Weights of a small multi-label audio tagger: log mel input.
Rows from block 2 of a small multi-label audio tagger, named by matrix and row number. Each number is 500 + 40 x the weight over its row's rms, rounded and kept within 0 to 999. All counts start at 0. Numbers have three digits each. After the name is the row's rms in percent of the matrix's.
Before each channel's rows are labels from the 100 clips, of 14976, where the channel reaches its highest value: "loudest" is the band of the loudest frequency at the time of the peak; "responds to" is what is common among them. Only what is clearly more common there than usual is listed. The data: phrases spoken by 400 fixed synthetic voices.
# conv: width-5 conv, dilation 2 (model.blocks.2.conv.weight, 128x128x5, standardized in use, each kernel summed), inputs 96-127

loudest: 500 to 1000 Hz
responds to: /aɪ/; /ɔɪ/
conv.56 080:520474478569529481517455460496458493583484510531552496484463427502471521384489479530569540525430

loudest: 500 to 1000 Hz
responds to: child-like voice
conv.118 158:492466450503424522510456458507526466503520525510476505467475538473471562514488474485518471443491

loudest: 250 to 500 Hz
responds to: deep voice
conv.126 095:507526429554538446497494538511463439446440503445499478557484506511419485456516559570502519539543

loudest: 500 to 1000 Hz
responds to: white noise
conv.78 108:438517559563536490454520449500482459521476567499534500547496483514482442470522493485537465499384

loudest: 500 to 1000 Hz
responds to: reverberation
conv.34 097:469497505493544483511481448502477459556523535577522540477516422510435477330534484479492505501475

loudest: 250 to 500 Hz
responds to: /aɪ/
conv.83 095:495434453519519515509539522429524457390527541530494478489459434565528520370492481486558520499489

loudest: 250 to 500 Hz
responds to: low voice; fast speaker
conv.101 150:484526464492535527475511543495496492508498506502511513442484518508495522482510551511480524516524

loudest: 4000 to 8000 Hz
responds to: fast speaker
conv.48 103:492496514545413394463477460533469492440456488491488495515532524540420501474412498543517549492471

loudest: 1000 to 2000 Hz
responds to: /p/
conv.41 082:524469419477506521470404449541499524546501576486476550498521521541444527475453571539554456485466

loudest: 250 to 500 Hz
responds to: /ɹ/; fast speaker
conv.24 105:541564517532415443511498452489458504505490519415519534510497563532501421458453481544525454453523

loudest: 500 to 1000 Hz
responds to: /aɪ/
conv.77 098:478526491520517508524582522411528467508438536542433422420525484465466539485544546542505496454569

loudest: 4000 to 8000 Hz
responds to: /z/; pink noise
conv.92 092:439487486525461489553522500545536463498474583516468517403516524503458536482504411473530500540525

loudest: 500 to 1000 Hz
responds to: child-like voice; fast speaker
conv.31 093:544449474507484535509497478537434534516447471484501530546490434502497454491394501475441563525482

loudest: 500 to 1000 Hz; 4000 to 8000 Hz
responds to: clipping
conv.38 087:433491462519473542528441448474383520557468494471492477450479582438568529541501446519487452550480

loudest: 250 to 500 Hz
responds to: fast speaker; mains hum
conv.79 088:544534558497525571488473521466506408490555514528462477500501454408473540495442541498536456500528

loudest: 4000 to 8000 Hz
responds to: mains hum; fast speaker
conv.7 112:502519519519523506479494526548551554499513474540521545501484454533513527416441519542522522488494

loudest: 4000 to 8000 Hz
responds to: rumble
conv.73 076:445429544504479544454459461539543436454484490499454466536448470497453490499526575538464488483429

loudest: 1000 to 2000 Hz
responds to: /p/; text has "repeat"
conv.43 092:451439482464457531468519448487506467494485499525575491486470467508493510431433500518453410417434

loudest: 4000 to 8000 Hz
responds to: /s/; text has "search"
conv.81 102:491522534467489515508526505545420520490526522499544451475355458480454567523507506510538530498480

loudest: 250 to 500 Hz
responds to: clipping
conv.36 097:570599506495535507511497439493497464533430482508541499405517429508485466468453471478497439525525

loudest: 500 to 1000 Hz
responds to: /aʊ/; child-like voice; fast speaker
conv.122 089:548523437507461509496447489504454363461494405545459516452452481510510527464438510510566538486548

loudest: 250 to 500 Hz
responds to: fast speaker
conv.123 092:450489418535480480484470483580530437461375415461520480500439453498453514450479541525530471502509

loudest: 250 to 500 Hz
responds to: /k/; mains hum
conv.66 071:449466454503528479542497445535444532551523587544479445466423455540480517452457521472419430470465

loudest: 250 to 500 Hz
responds to: /w/
conv.50 103:461552493554495510511458563548490480470565537480587520519507501571510463511538513562541485539466

loudest: 500 to 1000 Hz
responds to: child-like voice
conv.0 114:517495557434496494487465459508385446538484478524457500507517466524468481476476501528568470537487

loudest: 500 to 1000 Hz
responds to: fast speaker
conv.97 085:502593483490521502472497500501551457558478556504497465476533579531546478494491507529588525482520

loudest: 4000 to 8000 Hz
responds to: fast speaker; /z/; /ð/
conv.85 074:508559506593497471406493512537528496564472513512463526525429507528502549380484540569507566462502

loudest: 250 to 500 Hz
responds to: /ɛ/; pink noise
conv.14 080:523539513528526480446510499442488414502528514506502496530485487457419471434476490575523479502493

loudest: 2000 to 4000 Hz
responds to: /k/; muffled (low-pass)
conv.72 099:541491515539514583527562459445502538421523452525475514483514482478449492479530503504529454475522

loudest: 250 to 500 Hz
responds to: fast speaker
conv.113 097:525493505488519421535471450510545437475413516468487459377544457494475523423523516495547471524518

loudest: 2000 to 4000 Hz
responds to: muffled (low-pass); /ʃ/
conv.57 106:476518535510512490483539453531451480528433535538524526460430565453512559493530507562505497495558

loudest: 4000 to 8000 Hz
responds to: thin (high-pass)
conv.27 108:485446524500485406459488541521537486523522527560533513541557533494528467486510577515592508519524

loudest: 500 to 1000 Hz
responds to: /ɝ/; child-like voice
conv.25 121:437499458435511460518455527478379462480536507536476502531496576455497501521422476515487522455482

loudest: 500 to 1000 Hz
responds to: /aɪ/; fast speaker
conv.124 105:497494359489506499442428441471452491553365475514537470552494526446401448527512458454459494480493

loudest: 4000 to 8000 Hz
responds to: fast speaker; /z/
conv.68 104:467448503513483436596476477494520513463438516538513489509498439548524490370542433556507530510492

loudest: 250 to 500 Hz
responds to: reverberation; child-like voice
conv.8 098:467543456475502555517461476450471465515421528466493444581507503404519522469525457535600453470476

loudest: 4000 to 8000 Hz
responds to: reverberation; fast speaker; /z/
conv.71 090:427493501502479575582533524553532488493453530494521465494481492528451494447402473538521538488503

loudest: 2000 to 4000 Hz
responds to: /k/
conv.93 089:523464522519464495506385536532447500552506539558439499465439501531495529466544449484440485514587

loudest: 500 to 1000 Hz
responds to: white noise
conv.96 103:476483418472502524558470520542506444570534475490534507569488508443469476520404500464495504467383

loudest: 250 to 500 Hz
responds to: high voice
conv.32 119:513502525564503519481472520495564487454490486550476418530422431466563505417533526501540537511481

loudest: 2000 to 4000 Hz
responds to: /k/; reverberation
conv.121 084:467502481485482466450519497526534505566533493543495480540503455530416497457466431503519541554458

loudest: 500 to 1000 Hz
responds to: reverberation
conv.10 109:524448478518487545506469471545492426523492537419539564519469482543473460462447442480441528408468

loudest: 1000 to 2000 Hz; 4000 to 8000 Hz
responds to: /ɝ/; text has "letter"
conv.20 098:542494485460497540496449474553458486481478446498498493488465507517404507481411494583491515524472

loudest: 250 to 500 Hz
responds to: /ə/; fast speaker
conv.98 102:487484417453483497493452483474396503519494484510498541506440487560492552466432504571500480485426

loudest: 4000 to 8000 Hz
responds to: /i/; /θ/; text has "three"
conv.119 095:513553470493498520494464454509508416503452500499525537541498502569449549395409533513520534505543

loudest: 250 to 500 Hz
responds to: reverberation; clipping
conv.47 098:480567499498534541484504472468489512520446498551440534488550475545448533472420500512490556548529

loudest: 1000 to 2000 Hz
responds to: /p/
conv.58 085:471471555512470495546469421489472557503431541444531523416486535540446480436527550521618522496524

loudest: 500 to 1000 Hz
responds to: reverberation; clipping
conv.35 092:490509485551522537521457501490538509509482520476505508491414460482507468515501524559517422416473

loudest: 2000 to 4000 Hz
responds to: /tʃ/
conv.26 087:548472422452467541419501505525558492511403520553510471544517512520448452487466493476516533456438

loudest: 500 to 1000 Hz
responds to: /ɹ/; /ɔ/
conv.63 077:470452464481527450516530443454452513549542539505519520516511432482479458422515518520516459536498

loudest: 500 to 1000 Hz
responds to: /æ/
conv.70 106:458501499516468473513460472502490500518520415533513559538445491441468495512353489484553529421490